config.yaml
model: "class-conditioned image flow-matching model"
dataset: "scattered letters and digits in many colours"
train_examples: 48750
image_size: 32
horizontal_flip: false
conditioning: "class"
arch: "uvit"
objective: "flow_matching"
cond_dim: 256
targets: ["count"]
num_classes: 6
cond_dropout: 0.2
logit_normal_time: true
norm: "layernorm"
norm_position: "pre"
activation: "silu"
mlp_ratio: 3
head_dim: 48
fused_qkv: true
qk_norm: false
parallel_block: true
inner_norm: false
patch_size: [4, 4]
layers: 12
width: 256
positions: "sincos"
init: "small_normal"
residual_init: "none"
optimizer: "muon"
muon_scale: "match_rms_adamw"
lr: 0.0027
momentum: 0.98
nesterov: true
orthogonalizer: "newton_schulz_5"
adamw_lr_other_params: 0.0011
grad_clip: 1.0
steps: 14200
batch_size: 512
epochs: 149.1
lr_schedule: "cosine"
final_lr_fraction: 0.01
warmup_steps: 280
weight_decay: 0.2
adamw_weight_decay_other_params: 0.01
Rows from block 7 of a small class-conditioned image flow-matching model, named by matrix and row number. Rows with one number belong to one neuron. Each number is 128 + 24 x the weight over its row's rms, rounded and kept within 0 to 255. All counts start at 0. Numbers have three digits each. After the name is the row's rms in percent of the matrix's.
Before each neuron's rows are labels from the 100 images, of 14848 (inputs lightly noised), where the neuron reaches its highest value: "strongest on" is what is common among them. Only what is clearly more common there than usual is listed. The data: scattered letters and digits in many colours. In brackets: how many of the 100.
# fc1: MLP up (model.blocks.7.mlp.fc1.weight, 768x256), inputs 0-255
# fc2: MLP down (model.blocks.7.mlp.fc2.weight, 256x768, transposed), outputs 0-255

strongest on: yellow (42)
fc1.156 094:148132157112137126105117133158138162125131122123162159148138132142107119187114125098157160140119129112111132124107128142118158147156165140121125120111141124139098154137129135127095142138104138105092125090121134106103121137094124153122122099147140136125138141105092098117097106085094110108138115118165138168129130116133091139163172127129135093096124150121088160151148123166165195116134098130112085144116095121164131145152177103133137158081132132137127136142130130134135115107134168071138107147148137142109062101151104123116132123099125132132159107131155151102180190127102121096146086151151132131075150142067071117149097126125099125140099122143121095139088163101097107111154138168124105138128156153137174131090153134158163110122079073162136127139167158127153106135129120
fc2.156 142:107137078169161141181143095092098075124141157115086097135141121109142160102136150116137108122136124117147110125127106118132091099125106103128140142137099145097132110145120106145139133110128132139152108136146118116130117129146155112143135178142082115103118117136152115148160106169128115149108146109074137106136144142113173132114094103158149155162146129135168134095096156109105113146127123135140174100143134151107132143116105152107102108172140108146147137092112108125125135134101095172063124125126124087135134137105181126177111125139109119111116123139116084136092099128165115120085153142140127114169093150188159135092150140114165124105146141108129140123140110156180144166113128097141157124154125117115085140187065107105089154133180158114098128117101120103083146116120120

strongest on: purple (40); black (40); the character O (29)
fc1.375 092:114112120130114165122150100130107130091122150123129106134132104111111160092117116114122157080128095093098181115117125089100100151122135083130125146116172110175100172121122109123127127181122135093169163133137144144132144154111156153159161097109112092145101104150109087109159101144129139130146170137114152140141093119118103158093163145143142083116082164154140109089109153084107093118149161138143133116133125149134170136123081149151101104142169155163135120111146139128142123130099112132120071107148117164109121178151174083120153126125117127134132123117116133110116166152158104141168130142096141103069135125132110123117079077162168145118175113115142145095140098139191104123150141150137132150129150128140112098125151146116147129134098153149123096159122136124115088128127122
fc2.375 090:125114093105187126102124154115164117142155109143114125151136186141112107166160183161100114135084122115134116136097102091170133083108126178111132115149088123089131123106156138106095125094147116174094090119147134142093113059150125086146129090125148127091148122090157143119101135119123136153128078130121116109146120099111158081154129120152071162150144079155144117136163100151150149153129128133133119143147132120149111113141095113081155146093123095161135122137150162152141149140101121107142156170109140148098127138139089155166103137133100149149151143109139157108137082108126094091100186119130111117120110129153138147161136167113131128163127148146122127153126085156085147137106137148167119136129103142137148098128149126120131105141124120147124137120150107111158166104136124

strongest on: the character O (27)
fc1.198 093:139151132113141108096139146101154138114150148145120148111152093114151128117147106155117097133133139127150157119129126117158105124123103141129123135120154091094124119082164132133161128102150145091133094143092120054123112137161123147087082102149106153168151150149119095114123105132133091160142094107119143105119127140148138126085092134155107144130109106113157105068149134114153156143157145116187146075149138139115133162132145178147118093062142121175086142146124133130115139179125151121095112144101161133108109135111133128157121111139103119132149139104136135128187107090137106128112158130151141101133107110143101102111122138138131070139090138125145127130127114118132166164175175123112106109121130108133178124136115100193140119179112168153086115162151133093130119164120099
fc2.198 093:107106111155103131127122123151097152124137103102099153133119163149143076138122159127128142130097121114094128139143105121127136141105101143119152117124102151148151145177105089123130133135116129160131188130121147173127112115097193097116151097122125089084094106122152146133130137144126126095127119130165090121158080126122069121147171149070163182112165124148119131175097141136140103129120145142059097173092148121135152109086108084143126123148125105111121106120100138111153145107135119145175132151160100130149157132127139140112165142130147124172126120156126114117097159154105138146159108124146140142110156137111163122128119090115129153112145105085122134106127144145107079113115111145128149141138165141125045125144152126100116156104160148127174098101078146146130112104115138

strongest on: the character O (36); the character G (29); the character 6 (25)
fc1.264 091:115148136084145104144145184104066144152185122153099132123108076117130129146148134142133127104095130095109126144137135142166117134110132125138161111153128143077119143145090136125164079138138106098126111119135119151123131164120087153086133144160166138175132144123092086114109146124105133146102080122120135079146177136139102131112165082179124101110124120094151164143118122110140104150181179152114110092129114152094149168130103097131157115117144078120129170119071132123127096093105152084162114137174128165099108162109147116145148115118139123134081124100136115152153151156167101153118132136097158091144126117147108094150123137135144113147112146150145158102137140118089102125127123120152146122177143140160131131122124102128123143146174111122137099118118116144160118115141122
fc2.264 088:127134105156138076126129089139132178174066093087165157129143160176172126150101127108165136150153107154142145148148102130098155107112114111152117173131122119153160122127161150156114161111104150131114122154136118117113108129144123094122122152055140135127102095141150169164147116110144141088111153147125072119086109158096127121160091169104158138116162124116132119123116153178095163070113084098154144146138123099136124096128110136106090117145092125149134123153124164125074132171130096142108137142093151110140157117113146168138094161156109127082100140119123115107117111129114099087137121125131121153106097152127157140138133112154114127102157103127127102126145140145130099121132127121150154128094104116114109090134151156122116120125070153112151149139112123129120127079101109

strongest on: the character R (44); pink (41); the character P (33)
fc1.618 090:109135159178151158142159133100103077143109099158149119151125090158124137139128114129146191115101128127142106131138142147157170158091123120107153093108139098104140145115156165115147142145122099086167109109127124116143129109146112105131147173087107112153129111144091126121121175097111106118134133118143144123103150136097131188115099132086159125139173134115146110115117135150084134146095143118147162097136141138100139143117105174136116117160124122148112133160137088146102156145148141118070123140128159109123125140125091157154163105150137068094112106158136120154115112105086182119150147130146113154106119147163146136123088099070127124129160160138155085097143156078131077092113121127134112111110090163095136117137127163131139120139114109139157128137088137113146147095176120
fc2.618 084:117100101112083093135087111124114189136133123140107135168162133120169134135110138104125133121143157156161113145120146123107111124119112132141121134172167154149138123155100100075181121134138144137132135117101124156154106144143142101139153088108126115130146149086130120130145141133140150083107150129161151178138109109127133114147133135123120081101124122114161179124122148109165124111129154162109129147132130107142151097115116147113134134118097124133157141179132140137154135113105141096105127090124101153092087111114157131083128163127087173150148154106163162138115139142158095167140162103159124127154082104157144122115128130134136127147120104097082221120138130107116109150149081151114158125179171080160191118121149109168140132110165127091129155117138106137129098136129135

strongest on: the character R (26)
fc1.422 096:107140093108131143116125127062112127143140164175127090119116099149067089134127114136098116179099158128169128138092158095134117152102161139166156110133098103157122128111122107149101143111105139140172133111117113117107145113139106150097144136171139122157061142152152116094107144144163119148143143166154106092141117138163152130109141166117157135116130112148110125090114133127121135135136133120140181101118165156125119109123131153122100115154171080152094110071106131114143087117136156113112113127135116094084125158155126116090107077115088096123134123121129149143167136118170112133121139136127137176104090100142139166175158122116079175115136160156146123168132156108133137151122131147130128123135138099142135143083122147114107105148125126116091100160137131122143164163180141
fc2.422 102:143130154112165109114153117138175103145165101122175120145115145129171137084113125132138147133160094119076114131146096145147152115088092145125121141133134152094107107149131118115127101147118131140125142115117140163129137143130157111134109118088124139102185118095084164157141123094100155082132118113103150141085162109086123117121102092152100117125126140129136154174143125100117122134128145136116112145134080119166122179124077113121129112127076160133185167173166132119133164126109091113117133102111128172129141118087138139139140190156152150131121107147156135115123124133078135132159083107126128081167146142125097098105089119145162086134142081102145135124105157145140109072171116156145123136132141133126105095106162123124147132113113112124178151119165126154119115102091136

strongest on: yellow (43); orange (40)
fc1.252 116:125126092114106114127220196129123120116168142141113097165158123157155147099101175154081152141092097126115156147064144090109111102129099157101134081141153163134108108127128108089102112151094101138150143130115103132155113108151106158136144102118138086137100125124134092118130080152125132110128121116122107134167147132131101117105152133176093117162069140144108130111114168117142161165138127120119128121137114150125097127107106107146151130112130138126116133151161126195102115113103148119146142127151138136122123169151124119134137167124156147157111124110152143086121138165156100092136138106127081111144128158144104136146123120108172142145164128140166119125087115149097128148092118152139164114156111144109130114139159150134136119135112150179141096113124137098130126083147067
fc2.252 095:139133152133142148136092097123109135103117118148129149098110136077113139165137109083177131104159171131167111103166128152146116157143131109121127145119112115119127163125144154159150131134119179116125136113159162155102128155121182121111150125140116147115154149149078152092150150109154149124135143129128138118112125123153140130126117134092190143128147099098187124155103098087106105097077126162124097094102128091116156122138167144139147116154124110139130126137139125113178139137152128127134108135107125119119137102088159127130099084121099113080135121139083125173134131083113161165125080145112178112123124109111163101092112146138118106110108128138101146093157141094157136086145159131133107139109138109145157160122088117160107135096148114055105145144147143141132116187118179

strongest on: the character R (57); the character P (38); largest: R (29)
fc1.456 105:153126151150142128161112107141171127097120146110066099139118114079152178111113133160135128156087157094105128127134135152099145130100145095101166154141116089116151144107103120141126153155093125119143130100147148146188160093148088145119122116142126101141133129141129084102108161129130140150146119120154123096111149129109108152107119110133149176149122141171144103111126139106112130150151124119124187099118154159143153120119144112115138148159123170101159079141124122116107122131146132162113132132103156161075150137113134150121165099152135106151138127141171120153127115107081178149073090174125125147061170124108121166135115133124132121114091120120115076120102088145127146124134125128112093096127126144095157113149100133106135138116137137140158081076099143127133188098120159
fc2.456 104:088116177077105133135143155078129130156101093142170133145112137149119111152180119124122104127121117151141090141089138117137162134171099110152095145144141131136150107111166133102155097117172135121145154149140110136098113142113119114118123117111132104116115144115138145140144090089134102106085139126095129152132070148135106095151156114098107106117147136088127140107104143148121107147138157105147152152156103103133086132170084141110112107120129122107113178108147122110151118119137172123168141081157143110126116124126137125139071115135090103118127140147086141129097154138161090107193104105152144084185085138149173161083097137154103159142152131098157139143106126140135146137150138114160164173109122157137156152131138095146136118165118140136177127143101121100132115159117106

strongest on: purple (49); black (41); brown (40)
fc1.608 090:136143146120112141111130081123139075100129125151122132175105145102135129153158134116127171129122108153113117090155147117108125131082153115145116110201161155140115162119132157139110121122112065092133156176095164088081126138127102090143118123172107139067125118133152129152159142131124167089099094110171111131126112110139193170158114137115115171113138142115114123127118158118131151145098113156117133122140145095136154159142140076146101116134121091116116137132115139143067175135141134127143161162110144133147084142123141139104095109108124105131166141138123134113120128125139117175122128153149112128123147142126091124124151133130125097082107145154133131096118135166128066127143088112132115129108112150146162143142061109119115121141145108086122184176122105131120145119107165
fc2.608 099:114101142118139143155128181168078164156124107118131155076157095116087114110113119157086121117106123104141069176109142144133126148166133136141125144099115117128130113164095141089123184114137174160117095069155129121120122122122142129137169107103141112160126125145107124118112129169112109150131150171133107106142138183147121079125191125133152138114125124099098095158147126137162102122156125121101151110108121143154126135107126163131137118152120141160155113142130171101150089135115148106103103111136137119124126164162115132126144115186142130134163108107133114138113094105116152090125113106134152110164124098136157092154084162124125118153127113105137141103118118127099205162122183122114115153147145119140128107132131133083130122132102147175143085085160160111132161124140125

strongest on: purple (56); brown (54); blue (52); black (40)
fc1.434 088:127124122097121187120169155109163096152123109141150135143109108143127128156093125099089152132136143137157129107136167102135136095074120112135139131189112111102128128088123119160131142130091148162123149160127139132131112097125130120162100125187099139092128086157123151112140150096143148129116111112132147164117138139108135138130145146134139150149122110092152089134082149099134119136075138135134124127128113110099165085171096140113095083119116126065152141111104105136133208126114153152110114122149138144104123131138143117123100158138151125158133138122150127091180128157139135142108131112131121131122135126148152116119099148186131124146047147127163141128103095151123130096157099076145151117125090107121138139172076127147162124112084140143112167153131116161156108129076132
fc2.434 096:106150142152138071109075098129093145105154141117105115103169124165139141112162123131149110124105093100110112125126110125137128153140126142113121105104140116136116123178113125112104119097124097145111116089164099135109132150126141115114137132085164090168133160135146140122121139205132106113162132139125095115161089149138085106113131141110126116106132137179092192137153121131158130097170143106151145135156145136124105150112121110154153148151161143176143111138141136100110052116145102118113156115109134053103157109126102138105153133097092123123102121116115122136091105108109152095141126146127121106159102168133138131161146113079118094123168102148078136150136168129100143153122200186105126140130150124126117113110156124133110128145149118120141111121129113093090162129138130

strongest on: yellow (41); the character M (27); the character V (26)
fc1.48 072:087099128125156147137145173088126132121092184114107143135167139143075174162125156093167124146123128131080107136115114162104146133165153109160085119100151125125138141168137147110073129131147131108152136139160149124154095133115112139131129123120164123114144121131135163154135068130134143090072123133084167161111080148154168117117121167153155088137103066141125127138167153116148144082158113154139136142087125137149171091153092085127128126144111161149139133133132067106120146096144142142113113135127130117130129108113152141114136142111119143083157130095156157130134108115134106105116086069142149153157087130152092109136087117130141150106151131094162120132132123108114149126154132125148140111100121167088122122135111130096094143118146121134145138147126159098095155160129115
fc2.48 068:094154170188078126114112128141090104141143097125143140099125073153176118092141127126125123107082146153133154112114132155141123139104132165068181110140145139118141121154110122128164127131137122102136109089115141116130134084150096105073146087122122096137105121076105141144118138066114144176139152123142129085146127111152069099131124104141131155102158138123138122142112131126111085157102119115089105127157110141126133141124152117141110113135121091127128123114111182198123114129116094119136107127117130141111133165138106100111116135131128151164139133170126082117142166102144149150118130137086089113094143105097122132103184122157107104113173130145110087118110140106151124139109138124174123111161168115163072132164138157102145142120106136126136124143113102134154098139135162

strongest on: the character R (39); largest: R (30)
fc1.724 095:164152164159110106139115162150095121121074153148093128114158124132119148130124125063100137201165154094108135128112106129131140146090121158120149104129081143094180130124128140132121168151141142142113129150138121147129134132126125106141107104154129095158177113113120105123092142135100152139158131131128090108138175140138136082126152077150110136124158146101152140124120109085092108138113163145148113105113125156128150138090127097129142124162139079063126126132182121157154119123162130140134069132128083104105131144137117149122154151131130102103121089107128141147149119139112107132154059123125138161108161141079119124166097122132107106165175135138101096179113120132129133113119129123125122155144146119090103120194128146150151107118116122122146131167143109133106138092166124
fc2.724 094:098120080091143168098120113102149162105173076131159124134096165105139117087117130169132119053105121136095132134128154158095115103176119092119125112115171141148111147146113116138143120134167108131115118111115162103154134126149136143130129125080142128129101120134116132151144114143149067129118080120115162155119103116107153163114124156125152132127111091151114078129099170160144142126184146134124148183113112105124096101177140121108097118104124139145122140130084136143100118127123110112113147117128167106132137150119145131145091129085136112105136146147140105080136167116134170074116158140110107127152128133169087150098152154137128161111149111111161170091113122132146150151155136118163155092125134121165120156084131110127126162114151129113177137075116102114152132155126135

strongest on: the character O (27); the character G (26)
fc1.714 105:127128115135115095084110136125149131139126130119150145140095110119144134178118113156108154180112113097129105144103152131163136127119146134159106174103118123115149150158158141135126115063154156127119153150107166142155139145128142122128122102164095151164158088107103136083105104119100109117153132133123124127172138166163125170141105124163116160111142127156157096048088111152148110126117118129154189113122140120148154128120136162107095117136107114107131108107166173157111099149150110141082131105126135113145115109164115114128133143103095134144126101124131131136139074153161122132118088081113120125133108096116112103128151148179059096146138092110130129130107087067106157137145167138120139121143154151131092159126118093140113160153135181141118106162127148139115138144100089
fc2.714 098:089097122122124159174109130140099122108149142109127097092133150070122148092114152101155123102122151104136180141130116099126134118147111114084148094136143144103132099073106094126126153164110109116107103097140115132132125132113161139111133143112132079128116128130110158166136146102153155127139102126108131158095120119142118111115136117126186099139115118135088133192133140128091157105139130130101084142151153104114115145149136108119150134130194144148161179133099121121137117081091126130166139141108114125131129165116126119107114111154163111156135169117132135111139193117108119144159113170133169150109161158121155100141105084073158161074119167159132153139154167177147093122118117077099128134168135121120133101100113151123145125133118109170124164132152099102116110128142148

strongest on: yellow (46); the character W (25)
fc1.370 092:124114141143100161120141133134135133127151117067137107154102136150144122135146132145133120169082146098070163136118116079132151137125105149115119109131135118136157124127148133118150087135148087161124143134136118125169160112173118146112096167120113066136108158137097145083094128143112126124146138102108111164105105149076133189088108141119126113128126147092133119075140128091133116149138141127115121069088113174137134153130115120126162134131095129108124147120107139148133131110102148132137187108113131138126177147164094124121127131171121097135135140171133096096117100154100112124130148156160132107123136127146120136149112127115164135173095158142152068095136149096103117103142154131142139147065152151151113143149158122111120097133115141151191144088142076157087172137134125
fc2.370 091:104142136131135129085133108105164130125116136178107119093136131154126114119092146096128118127126152123165133143148149134149145129128168131176134136092124167134125112104105102093109141141112193096153121115130153118115139131106119098140154089106141126151140092117141120128167119115152112087123131176102154128163172134148114073158135112168145101152136090145116151102088088157100158101099136137125155137161154118115077149137106119150130068158123133132166108134154121113152132147153112121149101186152112126129118089103184145146136143131097117149087152110123161144142154124157106096095140119108133109126089122108128102150116126085092145105154080147163149143133151144143144142100099128104157130128116111088166111103102122109150176114117114137114113143079167121180083171139123

strongest on: the character R (35); the character A (35); the character P (26)
fc1.91 097:120131167127136178134141148135160117143080142125136109077107140100111114127170174104132084142141157079204127109162137099126169132129139130093129143115150108119115145080131137119115131114131137123136099138109135148140099121120144177179142132148089126123148080099131137132139135102135103128158120142144140136111135111183137170124176100161122130105135152168156121105130090129106128092107117119138150145092099130141072138106140142160115104156141115130104104084155120132141135079121116141130161129131097125149124151150109141101119117131113103106118187093116156113097133138069096123118109097156103076158074118138138133157121131129110154124189145155145119145162125098117113121098108165142098095134144140143113140120111137158186138155151125121073111106119146104138123162126155
fc2.91 133:151102141145146085122140128096102139142140141129080117171141148163137154153082078148140158140119083161054127153124105124143102107127095130164121118119151150124118110186157110138144107143175152103108166153138133124085145119111107101125103117107150111164106158145124119117140110131126183138113133120094079107145107135093165135143083174090140153094101097100109126132101137100153136166107126118101102122150184149097166106144145104099149140111091112157154137130111128130111132145134166124129119122146139127108130132068124105173143142119148134130115091132129147150172114118198149128142116121095150151094166149100139143168155143143142107107074127130104117109106133142129120118131143095093133158120117130110158135130133143114077089098116123131148136157137087118135113107132103

strongest on: the character 9 (34)
fc1.246 095:131121122167123104101157167129132121150135135131136110137103159125126128158122112132114114112144098112124137112117156085119096099155140172146132136085125088123101135199099123127091138079155116150157127110123141090108150142148078121134177099101164186125080146152123116111159132150081116126158107144084082135143117087120156171127151147116089121131132147155110126148137096116098097133124126125098143154111153134097163128093086171152108111137133173127129126083091133143109120150151107112107140129170158164127190143073137101125153155110155134108111100137105103119127136126126130132181154083127100128146126145128072112124147169114148144139129158124171143137148105149132123113122129181124096121168102122125131080134142127125153148119079120108143157126127135131166152105109117
fc2.246 093:139129134102142151127116124131135173161102135094120131138128113137182107143153144108167127092141113153110104147149129113143153153089106126157099133126114105167141098067111149158164107145128091107078118166145113171184137100111146141147103163151112104084137132129106152163138152092179128133104136148167166138139144141132115131140094153145159166124150099130103105129129126128153194141138125158132094089131104114138093136154142143162101115169051091126092140118142126129126128105131143141103117157148120144147090125169138162134090093102077154113113119088134097131135132142142169099102131161094139115087137111123155150120118129102112163148119106145107132142088152114080133158129106120139132126135160115118108145121138131135117106154185141104111106102098149115109087150146111

strongest on: the character 9 (29)
fc1.319 108:102086146156126128068107122120146110138141140121149134112149113137113129152138166145140128122121097133096086146128119088117094135105116116175143144142132144113141125137095110097147092086153176157105121145133154137142139112123165207089155153173147140110151162151086124129147091140148127053138109100136139137158082164086132143100130126170106073068114072116120144100121136157149130153121105144150157151137134136133115119093112149119136102144130119098143136163131121126125105141174161086113102152131140144145131166127091082119114126143113150139144146091142147106098146127144117147130159116118158114109133121102099143129102162132138122120116130091138122093154130117117092124120144106149114082144154164159110135141141071129151118189151110125133170095115140165121166130150136
fc2.319 096:168186089103134143121156138103115126129167137118101153159099131124150146118101082091074159112140147135095134110144113152136114099153110144119120107119113120124107128160153166138099158178118139143126138132150107116114153152117117079179120138084111112131152090105154121145118147105109170167131122174082106095123178097150151131145107126103136140123140164151095087158156099122103130127139174124078059120133127128149108135142167109129120164128134133134117146126133113128127110155096115174133110104144165132161143133104152166130146142142155159095091098149105126116153129113090149148133100129149110156140135166146106097128173115063134094117161101148114104108150128124131155123139190138100167129095111107149147110126129176123115122136086131131125138131133126087117116113104154

strongest on: the character O (26)
fc1.339 102:169123100142179077081130166118118143114159133127146098131129129137139144122178171162104122119131115103139144156108114092095116156170110150102144097145132112086140123187141146099132138126115142141115110133134128109151114146144133104150180117081101130111166139114101130087149129114140146095143134133154159108129123118126157125089117133121164092128145097138124110131108142146117134108117133106104145137102124138131142145163140091122151153143127166154131099158122121152141075133079162166110148154091127131106137115115149108163113132081124154113135079119153100123148110137120184089122150192112138074136129105176108111119073119120132143148129118115099176097136072150117132118125137174107109128130160119118141101151125153119140112105142176149077095155111155092120168145100128
fc2.339 096:074155180127097124169125125149123122140133130137114148144132155136143132112037120137125126112140133166122126090128155163112120097086143113153132150136126128166131132081099094105150115121112181124137169103120116138119150102125110165097101148150134151135105140150130106198131119124116131185085095166087055176122128144117125104144126161118095157134121156133124142141102127148137123151155117131140129150134115085089107137100140148104109129115132113125102128104115102149140153133166098095137112099140137107171122132144141126070126131211138124132123136113138142126122147147149098118139085063120120165150146116100153125114132104146130106125134161154131108138107181102119112103124130071136140130123103144131119180144119122134124154141094102150150141105150105152147091116132148

strongest on: yellow (48); white (45)
fc1.268 074:114116108126083120162154118157177123100112139138108143101173148158090123134118098139120143129091129129143090112120160115112146131147123172135153175095151132118163099082161140091121149111107133115139120148125127095135164159101111089120165165127122137073179132164111067135141106105117147117115162130116113100129131082153177117121098141088116130126122145140123133137127129083097141110098133110150108136165132139142150118120184112169117181138155127128143126115091149162097095108119133104123114163071174119137120163118107140117108115139098148114088122069178131124173113140147137138148153174122129164138135091131115112122108104105156167144128097107121126117110118147118153104152120113126112137131128136088135101118137105125118178121157124129167171149101114129145080150119171
fc2.268 216:116131142124132135115097116074070103156156093109140120169100103107165158104119124123144122121193125124113118150158082129114089139129148125114076088164144115140092126192090128169153129156125132146116165141127145128109102118169131134145098075146147115140112106102157165122097196148123101114120112117164124099124137141118109129142149111136137097128134128127128109137150136167164151125178113143109143147103124112113120135110098142078126078131093125140114118155191124086158144129128129166139131097159087116112124110121115114132148116102158103165152126176120163107121122139133110107078128093115154114113143156145122140093148163115135105114159170163152121134137121114146158144127135132133135132136141113149119124126108136133175102121097134170135110133177150112128201124166116

strongest on: the character 9 (40)
fc1.325 106:104123111131143136101148148121130096131093152119094170153095181135110128127137112110127097139142092158083113141120135093153161147126121155115142156065092130168076112101116127114118108114099130156155146135167156140128142132177126114146153099127121141129125122111120165149155124143124169087154134113066133108158136107101088171106128166113180129127152107146120139107175114152150138157089140165108156129160099106121139165134127159145146140130099159084145149150122119129139154118157149137142158086159171148149114156081103108092093129104143127096118137073102153125158159126101126122153132118108056091122127121134125144117169151096124161122148139112119118144140127113101120090145130128150124168104120092160109106132134112140147143117134142123113130110093145115148138064090126
fc2.325 104:124113169139099147149097109158112155134148110165137086062162089161131142107131136147124148112106134095135152147128134170092106144112127129157121090171133116125172171153132105161132150120137118080106095134097100130135114109115134151132110180137147130141118113130127083138128119114112111135121111103191165145143144152133143124122115081150087124111111114139137117130098149085134104105188106132090134121101128132110126098101114092136127127108119122190126104127143120111147146134146123148119093126084063112108142162160122125133165146112123162164120121165147068099107114131169123105118121116149191168131146150136158107159122129125160111138105095155123145094147097145143150151123114108130130051134123170115147146148147125136114107112097106104111139153139122129114129159181147

strongest on: the character O (30); the character G (25)
fc1.535 096:136108117136146119166144161101112121151124141119116122138124139116123118084114113124182141110126095105115163137108131099110137120089152131131175127150147127132100086104150111161111142099097135160105175155133107136186139123107135129132163146082133131119149158140111131103086113113157138107141085149134117135107150140107116140111137100111145157152115094151168131120117129149113138138145109086105112109137132122134171148100131079122158072156147108123150174174162110182120129108095104097172170110107146132136155177115064152100093126098143110145132103117106102106134139133142144153081129158122180137148150122134083117139154100110080133127129118149119122132120175107161101092157110155125126129149100095139159116151114114060101139133161148120091125158131131114136174125135168
fc2.535 099:155164086123081090117125114175149125101171129144147153103112101187118132163120140155124124173115141138110132122161118144164144137158102114127069104128117124117155159149100144100156098156125099123149118096154151122065149145105131117133121125137127095146123125131146132144150136145093113148121162094162119112118092111164132091154090156142151140118139117133118117147136119088147110102110139180139157161125108140153111108120121130127081176100105122134107106124099142053131174133155124137069088126162145125141141120193150142166115138144078140138141127128159144163130121140097094097156118105140102120155106129130178135139104157178143136121141128076108125141121097100111110155129126118110120139131137126109120139098143113177144119117117151127165160095149121124102073132127124

strongest on: purple (63); the character 8 (28)
fc1.677 105:116107066135150167086140113100145101090117104110153111141114128116142177176065069114158123136132151094133113156143114095145128148131142147135147137123143122135117148111133128157133133121116129124147098139141112145104132121097105149115112117144165146128121127143131135170124087125101125133093169151108139130101128122122125095131156173156093145156117117126121179118115133092141096122167127100138136138125146124164143151149147119145112126086126117112159143113127111162155161143135074126134156127119109140107122126159109112159134141134171124116177120106099170177110131086140154083135145120123171161134111186151121132163122100129102130107157105156119084079167076144080118111136191109103125118106175126127107145121103131086142155146116110123153121132124082099093158087109158
fc2.677 088:134131155104123080189128145145126154176142136147098131102145137150087079095190162141114134111133116146137143099118141139097150119163115123126135118136104162132148114131099140104115122128150124132138153100153145104125071139146162156140155117122121133136145149146130148103129153163164090146159112107139126098135129162121095137082127076144153103094135141131147099130109135153126133137122098154135173132145088074108095140111116133135138134147134121176097146155123143100103105113106141153121094113132128159115148144126168148119130116166103112144095104133127129122120141167104136170104087159135106098128123047102149102131123175088145117164096145136160149146128165069143158106127119158157132159125106125127139120117184141149099101099119146136094129106158193142139105136166117

strongest on: the character 9 (39); the character 3 (35)
fc1.534 095:138159138122151076120113117148087128176125131133113129124094133127112138183084106123150165111104124126110134125118106101140149178150093162148162108143164108134142103139134145142113100120157147121066147122158152153131121119072079100134109147151126125125129115139146138105096073137126122088136137146082146098159136107153128123171114134133128148084167111137110134096147106154123106144114120180154204141088142154098142147157104172084130156134126131116117089079141128159109145141120133146109143115160102122139140110122150155136166151115137137165107101144108128107148167144157127083141133145108139155146107122131140123116108093151126122171139150138131092091086139062114154131127181120160132141119104135144146107100156114119133154143112115100117160110108115131084139078115148
fc2.534 096:090133122139111126153124164102157147084155126117130140115154124152124106082182144137141137129164123116131136125141165142103116073127156155080110157131109121141114134091132119121164135150060100152150127101120101115121141105202189147111149112113150101136123134124123122145140177121099116152130139104119112168090126141083119096124144138167137095152079123109124128168124127134115163118138097093103114115155101123165125141064125098187123118109118115157128157164134104089139118100137130108170128112140151109111143131135117093127073117128123134091128137094146136133102106124106134150157128118142138101113125117127066103122156152098106163097135108102109145183138175174124117144108127118131120129143158103099095119151120118155102114127129109171128107141151159138150131154105074

strongest on: yellow (68); orange (47); white (40)
fc1.725 092:143076125140141123112088149093142100133129151160120127183108103132121139139146137127140115160103138109095142144131112150093132111136099126116112121078138132159139094141209123143117145110116100093127130123112143148145188124120137173089115166089185143112170105149110067107140103136107101099116127147092158122090131101147111104098127150186171120146106105147141137142168110098128137130129112150078132127102088144180140137134091115139142125079147152139147129131123097076114116137125135177152142149154124126152145100121123148103169096098132125088146092115143158147151150130137128145144099103120121166129108163177146092137096149147103120163137139132149139153124115129102136123101138137130176095123091101117106107131127119152125134093160141124153146091111123101133106141154165
fc2.725 096:119169164108104139142168117136111151135155101086127151097165153117140127086100116143092134100143114155133110108119119107149116114102162134155132158150102103103131167089035121135133089120139139137101136089139104111108095077134122059126131114140066119163114126094129188125142131116143142151148121095173118139157149121130140153139122104105107117105153165124115134090101146131139127136110133074179097162164122141102094080110164167134118096148105124114133136135136160132126145106132136089097121107076117132123125133093144103136082135169121120155092151158079097097113116129148138097113136143137157082118141114089101150120151129119132140124117126131111104089125123117158118116151109087107105158123177150103149139143134154128154126126117109133109125136117131148127119114081117